From a checkpoint of a small image VQ-VAE.
Model: 64-pixel images, encoder arch resnet, encoder norm groupnorm, encoder activation relu, encoder depths [3, 6, 3], decoder norm instancenorm, decoder activation gelu, decoder widths [64, 128, 192, 256].
Training: soap at rate 0.0015, 7600 steps, batches of 64.
Rows from block 9 of the encoder, named by matrix and row number. Rows with one number belong to one channel. Each number is 500 + 40 x the weight over its row's rms, rounded and kept within 0 to 999. All counts start at 0. Numbers have three digits each. After the name is the row's rms in percent of the matrix's.
# convs0: first 3x3 conv, stride 2 (encoder.blocks.9.convs.0.weight, 144x96x3x3, standardized in use), inputs 24-47, a 3x3 kernel for each
# convs1: second 3x3 conv (encoder.blocks.9.convs.1.weight, 144x144x3x3, standardized in use, transposed), outputs 21-41, a 3x3 kernel for each
convs0.83 098:480558535483470508529502516550536463511582497558531487499484496511427530532495472489456513559463531516552444500498460499532479492454490507501508468390553549601509491507504547529458514474445496473556470490560455500485533487537577496522564455509530442484497566564485469559517574513568442531596535539484410529580452513495509531538484535478393523522504483458500478493490541499479581456514493502415397473572530502458519497417474465441517458449481394522476472436448439545498444445574475467495525528476561386567491517537502484508453502467497495503517512558498502481567504429469503475526475487486552475528537476403463477499425452608487478462505450520442506
convs1.83 095:477562516436545563521591500543446519459558522478484519552536585431505521561552508490479499441607468511469506509543519546591518515468532508486483472536501461523488485482492539455456548502520512519479485537458476442488562449548496571542525506462496480503492435450476557493434460483627583534529444485501486525477663525492513494469480494411605436515512475527473550509496590515598499504432442539497451524420469473533522511523487479517422434520529495551476443508547483512499480544542504504505493569511455537426496489491513496499547462524502496479537571492492415521551467487
convs0.84 096:479470511499558503473511487493471447532582527466509506491563549476494557558521522503516514473541506501471521444455518580556528498481525523479585572468490527495486482479493481553479523483572464485517442602514475521489453474532469463497525482489492453545516543510482422521504530476466538497487469541469483497468583487489470549509487494540504480538511488467507492451547507531490478506537504588605444490520427448467512493491500488448511459439469533499485525507518461621508444424442496461442481468496509578514514456519471573501541472569447498478506442552522562505526519489490546470569423529459541551595577515508643466472486516514504478515403523476558530
convs1.84 103:485494478495545568423591531472494478500434554481467519524471465510553487518466415511541514529478485533504512497535506486457524455499490537488526496538506488475504532536491505474473481489501523524452509425488489537513485501516479591456523515505467424514487589486526399519460490470403365487476531474503509504503473514506537486498526515472529510555456443499509486469544507457500506499509508499528438490436511515497504517572489506458499487512506482535498492492504524573522562547463547570487508507526505376525515458486493509441523558468447536514504502505517538577519543516
convs0.85 104:525411505457549510525476448551519537462555468536530519441486488532496526444460553492479485458516572476506489541523476481511510387507570512476507495541513540474508513461540477466452475514414409503484457474471484584491501481520498462506487466452504505493474517520478552533500508514443539570495529475463524464550559488516493470524512491439483500507444510436464483468530520496503519493432530469505409488503517480531530451545474452445509568500481405479451509457447539467511487496500511574507530475529400525449485485479502495444471467407474434444546441477461413507486492484518514508528451513428562514461478541542560497409516496461497495516422514514510463
convs1.85 095:502496536457486584448499485480511510477446509465477539551561548438451502499500567433477543517546439491432540534484457490461464478492493520518498471503502486576539462483507469522467474492524500403531527354453479594542508486524475514479485533522529502529485451462455467485485481460494488469471511496486502489487502548542531525485483540495470570505465493506526548542622511425515507504495508480442602510512531513517506562476469508496523463505509489460476533506512553546495590465561488605520558467476498488537495524499477456519512450571507526532492488489502567479492528526
convs0.86 096:474478507465400465511497499549463439531501467470563508469471517477501588508482559513473529463485549528529533519476462472459551515474526532556466520622512496572503474488468491437442515495489501503453528493409503509484497510481512537431517492455517489488512516521549506455518476497525403453447499486562512483464573421527471516508534461518577454509492500527624458516458496549647562459448475529505538481550468511485508472619508500480511498513491558540519596427540522487467524533462513498507501454489535519472431535494454456521479584472477497482508486490593409536603482494508516493461433538519521457516449510573413443476519558499531487480378549464452474
convs1.86 091:465493446497450540441411502403518473408440548508583477476518532458553495504530484479494503529566549500438510464469501546490469549420524491520513465510584527509480500466509524506535530481500497550450499449608537487571531480477463497634495484462463485504482516483496470472520496461467491504520482479506522494495604564526612505450485502471614469504452473469515495627490568428521516570564484515539504535464509482526489489577529514525574494430454454574469530509471521541479511677475479512537510454472487403506503541495490567528481584534499559509478500525534516486444497514
convs0.87 079:489515521506569496479519498440429438419421451423475480497503457515449466499403528537470499480592470515421496501500531459436461487457433476476498488421456442524400474492528513436510502464489484484525530450515566496569552486465435512441501532463478495509524467435469458425506506494447530491494450493508493486451474519495447550506497565532553568475462456539507575516516577541597591506539509521496551496527523501453473477461509498534497509494563551599613542582538524473454568471406503509612513477526508489536494497486526498501448523546476526516464552477525595553528610431490508538571546481528523486461459516500534576517556517498482561477457498496483450
convs1.87 089:495519458472429492495559512482573490582535482520487509589533542506450481493487487481509471395474487477525500446506544470541505472437495462520469505529522472524506545482504475492461516508470565448528461544553503551557534528483569495503511491480476498453494468525432543441561593493468599555493520509546464509471615552567516530503462542518526535503523516558472447472505523455561560555473508529561540499619495505516472570496541584488557503536488437490494477513475467441491497501474450451496508498517437462514533465516452551515560599505448464487442500521489565435481488466
convs0.88 099:523480492503525508503395506567525590489418522459458469470440425542488542482470453555454501509513523495537509554507522484445442507381448492450469502451470507481512495530533420440465496496512526501494473497490488498448457438480512477500447499487462488402499528487443562506524510472545440536474572533469511569456502553466538468499496496490475477532525445499593542467497501467458463505452499442481547533509476516494446516403479576559509517492484468535474419517484456503519568440474510528510523500518452430564491479495441487516419495439418408471506503497529559477532492528446537468484599509516486485502506509439551543433503457509497492481529496435592500
convs1.88 088:524482531542505492500466486501427475498486421525465481565524445468528501511484507490560472585398487490554522531544435534616551490500606557502535581531519518432529452522485434513459499455540519510536539503496487484464470473471495546537494479542493579505531417456498518481541459504481562497462481484466507494510565490439574509543491547449516522503566522462533462445472423490423545452516552478500470532464519500508521498479474477486515489493508531562486467438537544471574540593548508560574459519522517461450532549465461523541493431496505483480497457453490568432492495479
convs0.89 096:455457556446630548538456500473566513485507569504556543482470536487490516494528534492562453469492534482558430528523501495521549518438586480504524547643523554534563485491461523453487507504507484497495563498410473504541495553496510587486527469576484427506506524504486524602534535488502417444463472515561521494505403466511586498502484500517552500515509420548461526506478515542476493551531589472527486528532480504471458481624474442450498487502504534502556542522538477497495549628432547585501519466474476465461503493523532488481531481522485530457472517481552528523459457543480473484486453535510509527543435497435478494517437521522483513483502543485435460
convs1.89 092:494453496459468519474418529482571475474594552539479479551516536500611493542450547444574486516468472481556457489506438409424408521451481553481559472519490556425508475435514403375534496513495449476506487428493472457486469509531474491537496512506468522473508603452430501436531475519504381554509468556508545572471545506545475602506511511525545514500551436448489443530508534433442489497480512549513590500481538524562554546492560486455490503463505478551488586463508471560477526505494511472483492430522472532489526482537463489421479472503495490490526523510512497454528545500
convs0.90 098:488509516512371493500521490483529507476531539552513478465460501518443477464516461519528524592477455513527535506460507505487509489471558499508492490432517515455502517534507564545513519469486521496529460508512471498495475523551528497462508504553512551540498580526488445488499504473503506541550538524485518546578560555450475534489479476503505485569519483462461425505461530482524479492534521504513522472504518536491535519453516490497569508490512492477450503547467482515556482440508458504488506510512571450533484517521511485503508503505508507486497571517493399450505499496513503489502350483480492532479560509471321488434519450545505508537637509484483512
convs1.90 108:470462530581554495509565532503566518481500461405473490572488485544572482510510529488554395500442547510461518500507507482483503455504515527517458477570488521489507495432529539574551510452472476487453512554452465513533488505527461527464495504509518474480496572507554520465477491476503424530487505478498490514539445482494538483510571508485475520511487485484524463581517556538523472452491476493478485504413513543531506419517500479713554479509543467420526487474490534455477483676495488474478533490551528628445505526468494521497460562484489531494515463494515474458562478458
convs0.91 103:510480455508549480511544530475442481549459578568437551527515518468601498516534455491518505454501611433437474524477487520496533503510650553527521523393539523539492501518500500476530531546570487554497504510498514476469479509511496555523514568515496501489530553540474493527487503548549537443509460510504478522532535515490471459543537522469488453458523462530541505509410531507570519502506486466469440548409505505464504569437506493448529523492494528510496497518422506498511461439471544441462531498522448615483505539543505531541516439523500514473470469520446528501501480405516496482511479535519449469504495563497464456478455584490513540570468547565503481
convs1.91 102:563394506522505431502538533557468504477623466526535491520525518526485479513507481529493500448600484539457502480527550468549479516538521508477502473523488477546490528503501497581551464463440488545503504531487484469539499479494555332451540501501484409501468530525524442479507478493497395453453525490506511456544426446487545510514453437478517536495458462506482458514474517520555470494470522461527628478486503525556513504514478516487471516527511553465455501545458465567482426562502509526487478524521458476512492535503496530490500564432505480486497543484516512554491615553
convs0.92 101:491448500526630438468489495486449431418531521542544472442498487457463489505437485494520495427396541505513435517512529536512453551513481526501502556541493525479520456415493494551568491561459521524458484521539500519463482565448520550467512573496557477443505528518537522440462490519468495439454468495515561484525557582492449436447531493446523512469528461509460512485417578528521553495537522576497548426510513528531499541542503464465486483469503544518498534512472539497487467520531560552528530464473512462504522488510506513500501458529577463482429491440602510558525526441478498520468520489490484503443498477537477589478469484546534475460535499505449484
convs1.92 090:499482497516469425504535472505538506538526408493493577420413481422474516477431456539568490532525477506472530487495497479392474513503468531477511529565515555464496536491513507542469558472527530478540509394527452598484535538452504439529507596496483475518438521460571482457491498513579440481443539510566476478496418530585520461512466526494504500465497533545453492500445465477453525518549399434442481507451559524494479460530525513525479486534529465453477533522442526456493435579503437455475508471571487485540519499489515505552495557484524534522495464476502503502472543484
convs0.93 101:486450513530489493495436514518487473551473496539607491470550503452545509567550514462547504460502585523517488516477462577512465541506432449442496506469515486499496437477446500551576550526528468538514478533526466478495480488490535497525527432526474476499513516463398500515571547500491487548511471602455434518507540545532543448456482496512509519510493492438530504480480487486526520468523503540474495500524506528498528557476558530540493464466506467528454481483513499565435401447554544523514477524535465559488580415457458418507363484500489451461478500513495509546516497480543486516469535508446393494490531582535386456503493517515552516513515472469479459
convs1.93 105:522504488490535455479550494436563473557512443431485529525473541553519561496565515475478410491516549435450505470496482464447556497520450478503503507525496453498533501483509515525552485464491509572504498457397481451513470483522420498442488515480508494494484466480534479532484559495505390488488508518514484502515487465530477472485524462434524519533525502513449473537456450527497463524555515503530488489517499518495502501479442523594518496548491519510495494597526498552498544694518480568491485511579531468460524519492505488507452550443474489514496468499460438496523395503
convs0.94 111:549476503503512512478510472505481459512645510468533458443476509557463568523448519458472484548590444539425505450453531501500403475446551489527488502395474504518524476540545475502507504508525533501482445427454502463470435467511405493488449477521511476524469506506533527549512498522503582525486555462494501511524411513503457559518496591559489488484415546470486541463464461476547486509526482561501500516534513464460509491437500478452517541520483480613453536425516488450458424464489460487498489523497504480532541557498522505522569479507577488522531543571480558496523424492481491489558510487526488466551499505493640452454558473558476478426457524471624525
convs1.94 102:532550471387643515479447461513549417500503552475472549557483570465522514500483501540558499595471440497466507519438532511636563497539534549459510487422501533515510495521495474515508490488487519510374550431484540503471511569433542328516513542502453490500494537467499532473475483464523523558490540505525490503465428511501573471460403544515446459509537460503520540410485466477437503487532512527562396528455513500511510477579512487473463515416565495539530450456476504557536518499503538489479497472478487457495516517493476451518523382468510606502562498527551499562538496504
convs0.95 087:496505500466368471499474509495505544468470482511487484501435460452526526483485485529487476515424492462489504489527497464375495490464472483499471483527483500491512469513490501537540516540548476491474471524546491481530500496515509594528506437522480465526487428524499499511487516486572501442503533507528484494432479450543516474495501505496424461504486510487507490534560526499470542527484507516614495532526534546529501541520544490530527513516532495594607494456505501452488559422448563540512471483508549390441520519486506506510515490456501501500518459453488405467495544514496460499559204490512489484510515504479334459538518487492507481440364512506511496
convs1.95 117:487547498499506494499517459533496532485562457443518530498468491499479489492492493513451496460510481518483536492500527488526469523523490492504496498397503525520527478569426540574489469465491481484529495504568476533467540487471479477560535483518547522516457571544554493526527510483458591532494515481478487450534764515478520491517508518535565455556493521513483518523507500519552502536484510495701507497473503498482503468326532481545479497512478550470480482507507489451512459530508502467490519530454557546584523545495495507528543576498497508521504501490411502485479450497
convs0.96 103:490486470513666483491476451495521536433434424462488492487497428533483463478491455408505488510601490549382472495518468461555514498542494505490472512536485493483459549512489482421552481540521514470569428564533580477511484504521490517526517461517487507532498437563465565591525511520533490438526443431517491492469516516520583461458493587495478499518539497524493481489538453521538446553477518507437487559497430494444514483500510495480481514532437477519514521454504497527525495411432530483498479480518464507489487487463485458507512479426563496482471494494504584517511440460489533534539444408510500507478493517470496432511504491496454430552512461441430496
convs1.96 093:480511489498484464509459507521500533475535445462384523514528511514399457497562485492510499498419480531516515509504469430483552469494445533503508555412479517559502487446485538461568449532533457530553509489470450532461506462471427673517499497478538510515593569476525446471479555516455561600473462471511461490500471477469477492541497452518443507526491491522537489514501462493462555492546460566503435464554511531491478500549524511471542519544492477534541518493508490502487510579471583487537484519550536524493538531458500480440505442524555511466514438532446468470503515527
convs0.97 106:443493503535657521447510502567377541530565532473515517510588439487570499533485466420487515500431443522550470475470558537595550484463501454496503466497559497527531498469568521524438472488493488527566514467422438492490442472464491440542481465540514545509519591550499430546498460451505597392487520527477479529517545440429447491508571440500502484509454476492575437526484532507458506492457504472483538477510534442502529531568535493547565501449492458520435462462543510499569452532566492496498495533503407552451462470515511527468516519465501501468491549474532421420530467503481496510496509513449476513479506553464500531497443525537574492562523619514505550
convs1.97 102:479508492423449465509444491553421502472562457560504500508483522506452523554449471521504499522497449495440489500529534474495605507472509508458531310557537513521477448568504514538454515481510484516432453411574559507495475497431505434465456484460476446490514517484491546528495498565443443494447486528525545452436565477542503481435471481489483480390554501520417532521470533405508474544457523407517523527474501493506515511524480527538453422513509484471485549421504507484534547432520467574428542505491459566563502463545479525506552448455477471510504493568597493494481556468
convs0.98 100:481482495528488452508513508495474557504570482547530492528573457510517517468526489495487514458499514456491526493493506483536545485487439479516474493398470562504477508501505525545512495511484493543489467496498515481546526486521540482526589532480472521475518561493471529474441478505496588586442489499528494453513452455532502496550488529520492410535500419499532520525492426510526566528507546515467538539459551507506513505509497498514519501490498513503488517578542506496471483464518485527544456486469514573488487455525480478462495476438492532547499491501463500481516486501481477512468528532510471464498464494461500512464506538517542534474490488532491487
convs1.98 112:530425485417561498478538470475492517556546475505520522542525478488493479484523507517516482478376491515506520555490532523564487512489486534516535476493489489513537499464491518527549514490521508494504519427479479507473478517526562660451550509504504493476444453487507529481525484495533533497490508473481439511543552495522513496505447508410461475438516527496476490467624527464490498495473475449515485521491497486460505503456489485524529531568520515516452509462519492505504475510516512561467532560478496550482499522482534539511456567515512540511523495504541554477533502434
convs0.99 096:515473467480625513520493545494398465459519425529461459471482455461537478440485498490485546546569495528575460521535549559452575440488582563524519502431511543476519556472448552557526471548547566518534525529553501515528522575531579501517554550578537504492549516534564537504483487470510513422539474488506413535493535525514534462494498513467519439439496501545573493476454443504481489524520533537555445521472499518490506482529478552510416544500491518477514504506533476429445523598526536534472450493513487452422500450514493496503556482515490488501488500508523559466533601542524510502527484541514560472490494495474411510517486505517506483482432511506443447
convs1.99 096:457533510591403504488527476501478505466569435504484453439503472460482431455505476461466485528445461510508457526470477474441418457462446522521492474532521474530504499469526556505455538525532482462497511443579507483505508481555492618519481484520483494466478498556485485459469439496436570496474491481491564519503513462523482546548507488478648507551502480514447588587404564504532497517538463505499529472482469517507513505599534491484485548506491509478531502550479513494450496451523466472534477509475561525528518500460493454497508611486501454500458504478518540497554500501
convs0.100 099:493508486520299475514495494490547504467564581460480554486498514527487472487490545524509497453552498474516509533458488466465555463495391504509504489425494452469509518480510524522531495495506506503515470517538530545534494545528523510486493525464499487527522458533526506474497500502518509509518465543511517473516492523481446447480485513463447460448499476496503480520482583456517544475492483500513472567503507469473473520399489525511561473487506535455588508520426509537484528506554531502451524516519498451488550521503511497488499453539460456518496504552517467459467540458492475487505600471530426461476488506478503521516395539499532561548382485533449522
convs1.100 109:580422542441495482499485513513456532550584517466544492565499501500545518502509479549471528492447425484445562498478497528608472485550452521582512413433497541513496472549484498522434535457512536484462510474547499515519489522484594536589480576445501504480396492529510532473531547443506619527485491540482444484600537554493505478474461543433517500499496513573491496452445504482483455493442497493614493508487504499509491565477570511554492517504538494495502480525501504525490539599557460500483551575503474503501505509485475561511505520544506491448539527459523474498515463471
convs0.101 106:499524509478458495491451517550489514479514494503524488520448485465529460483500447499462536563319500572465449548584493478448484510498500469502508498462505488438495525567526519474477553520510500531505503554500490433504495483469457512513525545525442520474472533523520521516435463516493573519533540559551565488557452515549476502511500466498484493474485511490595463544492537488506535490463522488496598476509514496540520531494489476477512474501451446493466520454499508476530479398558516541481442538470474576492485524446481543540440528515499481515534461489515494521559409517525415494441476538539464470509530500530562541483462490470513525515607484459467494
convs1.101 105:473526479540506460472483505500498525470480520518493491533535542566465556518495505489508515540549506525529519475498493551371483536463548504453518552586473472488487481493474509564542509525469489500518510447494475484475526502472433420442485488487479531533521552453531456498495520476570517437510532495517525545511246490499486496470518488535352450457500450493522509507378527518459500510507501511514440497566489514512550484507448478470495470454535520454514547543505454450512468399551509447527511410503543399515485487539528477454538490478498474470513507480534479599538512452
convs0.102 106:520459438456617469525500488562536485473463586579496563522456515493475511468623505513509500503526499455506558513507530523545425521520480474530523520668505488481465506493514469493495525547494540520479488534461471459482487521512476495545583352507477426479493500416456500466478501494447443494501551551500577495510462497486524462522518472461469523423479507463421471505506574491513471451426522496490456498533514486474520564511554516497453481501518446455494472537491556512494506446541487508525530519478556557487538539489496538492506536550588597490496492500530467483456563490499482504541431598511451512495472446470581535565470495459482491544502540525563501
convs1.102 097:532503510507446489422584523517502488550594563542564499569511528470528489479579568492564489498435547549464523489521577509534515558499506494497528449306471476558525509479481492441486557525521533495406509498401521494512535512472503522439497519470502530469416572642532515489482502487478437446447509545475487502592397450524522489520474427387552500489427460545451552443497501448467501496479441511588551514503476517536491525509461469506526525505526482532500436528480494456530477518555423517497500430502470563443496507472517529489518450519506481536539470534496478486520464448
convs0.103 102:488558478528433469454446526513482542529555524485517456474530511504525539484471496490501478465518474549528526433565561548480514607514507492578480440555486449477512480516420486520490471418487503498557498467532494414518515457485496478479415469484455538448520543521504517427475507507601426511492588513539487476551532567491520605530524574501491465580469459479428536487594481460475573551482559553527487490471510481559469497436432481515464495487501497471480512504484515507493479476442459532511502499521524416473488486496436477387504507485488512511533521512435490478504454473495540495516498540531506447485511449401420506445470455535522516475628518534548543
convs1.103 099:554511501531523501525601462495487532538505470511423470523517517456431472513509542525523521560486519490547478504565479476559523468422498518507480421632520552493511467541502486578488501422527468501578475431490509485397503450498472471500531500529513489499488476554512490467468481546477491483531462502506521452480527527469466476521463482443554511454483521530515505458568454456467573469528483515514448510498468497518516415569512500459495517548540482450562547603538537560538517411464532504495510403548522579482486542464523478452453450534509527459549501520524531488462524531
convs0.104 104:533461488474499492521469477466526553531471569474594501492546503467505544486481476501519482467485487495503511558571539492599510472497459474448488498520483456495521476515469457477511557408473493512422497481497480459454511474533497576508522533462559526466474550524431530520521538554452497571503590562662520535617507485484429467529522437509479490546460528491446551573489550495460481467412531493518503470536530488517468536495456440503483503502464523509504544536425510480497487543481584485468519543543469451473561471506519499486596484447416464442577527413470478586465450484474531489501446490475537497535499469487501543466484436514472494511579556473529520
convs1.104 096:471526519510555421492451538516431530495485472483482480580525522476472514480470532501462496478517517458521463533555510505422429506451520438503480474605509492495542473553466454464525503517503491467536505547436450508542497496529530569402500468480449526493491508427527515523480479470511455444448503554532552489514446504465508510567534534474437467476510531536491436487436452469432522464415476502532513438598521514516502538381575477376531491550473562504455562547484510442508468530540504444492488507503485450546502493477478465501434547500432523533495519436521513490511522519
convs0.105 100:497450491493469510543427484436506572594486475561417456615499470463554475564534466487497485467501537441470534475536536535498504505487608493491501451441482441509463446501506548549434555457496469525473506554486525466471453444524518505549487454522432467561525518434404524498528471464513581480445515523434514490532594543540494529508497455559497530525493475527532482593495521506491442518508509508511425486530521534548499544424487516542497457552533489510533517504513524513465505591503423482474462503482510564426447468582423524482540480477482549462513546524503522426460539507455491457523543470482455474524467522506538529482429475483466524555483489535510420
convs1.105 089:464492507497594514447543434484504520530460473507459481486455459505439434448428469515522480534423532511472499548401590459555305535455541509515547491510554502420514500503434523463635488549465491509525497480437434491500495479543521478457487532467501500537510409503489485468448467494466397438520475502507448488482552442479529457504529507468531504456493490490574421465467506502474518466548516561442533483546517515450465478578428439419478504461515506502382498496539485520430474419435531475514555520493506416417508454549504550486523484419515504464506448464502495457504543548
convs0.106 110:502479518485642471466485502487498518524462473557605529443517494441490435481447526477478527472577540414549535494471391488494487493487456522540457507546547497486496472479553493570517533571482481482521419534465498505489454525504478457481550483547493480503467535564455563461480574525475408472504560530502466463470604475562451519523526481533461483441521502474506409488558436510472483465436547501448468553574531466471509502542439500497529483472494488548436519460458503486490477543547531546470535528508447636471599419551497477501552433527488590533497444481513572467468556474545477535515408545507523493483459529533472485489509484525526558568611426517371478
convs1.106 097:495497503553486466517518530486446490506550504587476519550488456450598536530546530527554468530381553483566501539481531542582540510551461502546525456345524527448522503485509545432470500482498539483549559348423515444541493466517450472405545482558481495488468484441522536525530546560467465435522451528529483517520487453514400589534568528500482501476514475461547472516447469522442513443462486471542474499475534511491497493412513499517511508537551493508453477510579490531486528526485488480531548485573512452535496523498488532494536368452470492495482492559535503522478504461
convs0.107 096:441473479494767507515469492498417445495521471408551478478519527403532440483465494459456537451465531466507493536475500456437522471499526448517493474625526457534501490464494510494491506455510455556502533507506521531489517543504459493473499518460442514534519499500465437475526526507449487459486535528487516479476589445488487496567521444468557521459471540535487435536602511523631505471553487547529538454640525506503477537543467509502534432486531555473535510512537479502437464557446506549469490503523470620471513462530524528528478552542463545538496518490528487479514482503526475501539496523477484509489440518533457518477505551530508523620510512478435510
convs1.107 093:489501468495418458468515529456508477543494569501577498558481494549517505495512508540505515485521508492496503503472529517619504478499495490535478523306508492484503553480552508454535508503511562502544485428510519504553503525526483513428533532485478446466522429494490473486495517492455447390457517528480486481571570511521528559538549519511562496519510512475498432464551549488473573540541532528573567504494511497544486531470510495543507470472515497445449540498484528533516486499496479504519523458505487398610510484509462548498400606434484481495515511466577545506472538541
convs0.108 099:493514498477606495517490502521503480490501527540509495498446519530490497494484467490517452511676487600602550494521494519549478535465474486502466493479516462458510545506505531539467545416488513529504499519509506489517504491495509541518497553511497515529537581545499515519532515522511355461541482515519513515558618504510510537481529543515516495525476473475464517504401481548501477493504522502441521502452540520516481459584479478505500529539500507465515492529488525490501464550510495534496508483490475356498491465526485489480491447489471488465487523489465338523479533499477489510502550530433489552504470504530434476453518473516530512499675507542494484
convs1.108 119:513493512470434508537538526486509500480671521467494512507463469500439525529517508466566465536554557479479477492521503469577480488523530525512496549461510516482491542454535469441511508444511478472501472417459470465519490453515501516449502480488506508508507476511482550480492513502462479489507482495556492518485490494547469523486536500603630570510520531488452424517506520492524473475478463504508558508455480483527493506468471500593503496548506510456531480467498527538491508551530516492519518473554478534473497486493523480491462563469480507466500534507524433518447498498
convs0.109 113:520482470494640463519495487486460453487605496466522526504501500511439458521503414457424445408505492488492538560526499461415610522484456484471515520566499559493545533551481536492570552455487551560445604474550538516516565510498531476548497557501495510494473557509482457479538519500502457498410475532493539466455486585466531525512443520566496463605509477493593490498510492483372552459549517472386491501470534549477511466465522457591506475474535497495496495580462495541483478477534485541520494490480495583551469516499518445489532500526505475542525486513423584443494513518514501510440548486501494513418432509474588491475533510485565467532637534490502499
convs1.109 103:485610520559428481511553535531493471517533527463513470500493475453475470488546464514510539486313445479461515559509527511524536497488478509496496493548499509547489529550492506495532498458526467453444499520620524482541503522513503443587519511514459455503440587531523492456484496469522592496470531473523552486500556531540535551518460475491527510505551562505486555509452526490535445494513543503510510493437485488491509498451528513595536510441513569434511504443519500477533480524462486499478502539494501622579539526507483510478459545488552475578507524493492494452521484561
convs0.110 102:519507530476528504489482505517555510573493459420419434528559507477462520481492499467426478545471524535523479535566539505561531509528530548537496462529524528487477434523456530378539476455542478513512554533531550465499552566465523566482537559547487478476438470494501572467468513475423533533539475450496528485536467500509489501474526551498572538478488446450448549490635484474454507520487550547509544536503486494486482486465443468468510522513529533559542493485479490423476587583478549483512492527468458457487548465526545512492525496555547483521472549453372561528506484479534512494479474519505497490507490549469587490544505464458454437494350490470541492
convs1.110 094:523551486506517520537567470544561498418416481474427442587490549527471497439469539460494543549510491505524480557474437482623526511448423531516514494441494547524505507499498517482522467543497515458523557619446462492490559517525524555529567486495418512543447537457518448477491509480499429576515475544544558455537456534510492545544439528532575487563534461498529520482554489459487507510497533507476449491509489531460533482523483475418510564488425555527500518517475513438487524471430501477521479499424477448564489490529497436478497606508440508453521512436507563494526547481
convs0.111 106:513509491471430493521538459562495503473436501472541481489463499448582541524486497516478464556423469538434504500482522509465465480514465483466521468447487517503513520465555531583490494553482512493561497546506509528542514529482496551546488525487509492482578431531577489543525440462519502544532539527503490504503457482520453507522512520457465535498510511432539502487426455452454501525490509484451503504562482499533493530453469538471532497513502467535467494462502466484463558561546487475513474512494532593518479534475423544514471542475503495478509452486474567496538478473540498504449517489516480490543537455455453556521572549487506495401479536507482470
convs1.111 110:447586478540441518494458496508510482498592515486492524487493494497502525505487517491533502514565477470547490425483498576419502477502465481471508532537554475516475467509502470542549509509479511522502481490579497447474532480517470434476482478502472514557554486473496451503518481493523458482509512488511505472488415496493505522480500508559454528503511460492469518510437462475505516501559500520544490484453523520503508493563510484360546490465531442435543474523512522545500406363538510505509510426492533465510523477527476450456485436461558404532438491503473462490505454468
convs0.112 096:504485507455495500501450504496437483476553468587616507480489452547506468480532511511495474559518471530620525445484519526398514510389526485490463505367511570448517519543524528549481531437509505507560475569496524437551502505543523553535587535533522483539494517560472498504506487486532521492474485548495485500476557477512480520475504453595516528530499516513537501562381591552533539509463504488500531466521454513531489491525479493432503492509523537470518551538478473467470443455487541618477456521483517625459469510508482544489456452495473558544468516505509572525539517492509513493493499507478441522481553465477335532525481528480481522554543547491488488
convs1.112 113:486492452474518410488491508454533500463495495508501473532526489455526443455439462450528476478487529504493493486498500464463502490486465491572507424555485513516501488455570521582535500510546475440527471436429478498504521552522483490409482484505449534478540515506514511499516508484493396453550486501505440488487303410515521513535541518470448525521442515483473443450403466515429556481528482502533619477500539529495482512461509474577516515559551507468521459490521546524472438506467520468528535504621522539482502509490512510485487569509544534477465578544516506503508509522
convs0.113 106:517490461509361452498502556502517507488520553475508558491509504553457521459516510422553467583379538546473480443520512545474461475550484478495515459510516496488468541454490512484558491566562566456463567613498514475447570510537473580513522487459431602533514516462501497531404465534544606563487564488553463448527542518571531485430549509513444520515433554508455508473486489500530472456535533508458537473482510487592482503471570486575484486482456499503450509546465463546443500352499492464558482490469499588496500504508487425454446488589504496544434478567521465459554532517508489479520409489455466515495515495494589547537429468519574510493414536480484517
convs1.113 099:551509475516512446471562502505489460519490552556589514500552540496484468481530505485491522489597449545480535450495498582609551523446513495494490499510554496481487478511462448593518456500449446550526502514566464544484494519476491398512521516506482484537482541486569473516498491447452573539560473440501493511532488520466391503471474494548490381421478494512389492440474587483493444528488535459600507488461512508479509486507572513509506475474534505496418478522489459529516494349514544516457469482486546522580497504519489482504497529485499418524494518471508528558537450488
convs0.114 098:495477536503577475478494492501488544586578536556563541532511510497572506494569502467459481547492551571611505530499501554559478494392566500504464512333475501497488537541483520511550465449502538520464469462499489416469492481498459546483532528520492531513557556478507447510534425499526613473586537505501515530525543525484524516482495501527531501509513480543518500468295500491469474526502514505536507530498553522526493457435455496461484474497489492491546508510495503494502452377498513560527508529494506629534456556507486469473472508473469543501482499512454395494506484487523493481521530519469519512521513475500345497511475539509503529569561551515525504
convs1.114 118:504547464487496467523468515513492446492472499512467482556516548442472437484467496485540488574544547508545492514529524522502519556468506536524506522391501517494520494443527486502640518499517522510486499440486504509476501451527488384518538500494506489488527562494496512471492531474502452436534486479502416500473493404479478479466551484518573553529517500491504475533464478511501525499453478562608539527490450490530513472429449493411514504551497529530524507488491504579495486545508522508513520494511512518532496473489543519480440497545485500507546513506567442544498524541
convs0.115 104:523527511518406503522494527563506556521497544635482478472471447465581458490488476441510521437568420526450536488527502498522473486464560460516494488346481496492490489515538515537508510386453530483478435460526528521495433437511503446505502476514532561475452568533544531513514534486544542530511535522504404497591564560527531547463519535549559554504556506453522526544298463507480483477541502466525450531439495491517520486459503463503455497544460505492538495514485496468523503447541608569500494497543501515501469465509444446420534538489428517435490487531457500479522519527482480519492492454482528484501547522529526511527522508553484545411614525523514500
convs1.115 105:508500481512505420420519520459514483509526540497449444540503606466400454481488488485538479498604547526475527461525483430488495440487498554503540483482500495532514504450495503426599504520452476475516451569414507500452464488515516467420491567496489536518504552470491426481504544533492543524542535499495446483464470373477487501524557493494492547504513477503489487462499470530442425475512438508477588504506482525522526508350498537538507527500500507560528559527530543543502544482456513542541536517517463557570519432500499430534474540504466490488488529524510486498481570542
convs0.116 109:522479487519739511471454515492616491460450463530615507498482549494471531492486539505448492504492456496431459510542494477545518428467482500507476540517487527511473524521504467474501513496501492535525462565567519472502503494457461556499533494566543480572504504478474492487497531520456545457529501425462520480451465537508462482490494524548546509481509481502439521456386505500617562553515439516560496503487520489532542486553541447436499548507464583411538560506497491476543473381444538577511514497404509422584517521473515498509586391469493581522463495494603531488463442488469531499596519468498513500507468466575555486492517480494503520441536577490470522
convs1.116 099:476512502434549493486531497494436621483590450520567504499520454578490491456546550517468548533527488513471458529532531501541534508464474481517523545406475465503523496503524473526480496493500477410568512571459455526459527476533555450496470497465500532515534516484448480570473532508525484489535519535518473531499499499515554478489579493521480513497489477482541419453495600566527506518575470551619491464588535505474487507454543514459470522532497463505522522553520496432467513477515491512505474539464501365465475506517506514498486423513417512464510562488503449529506459465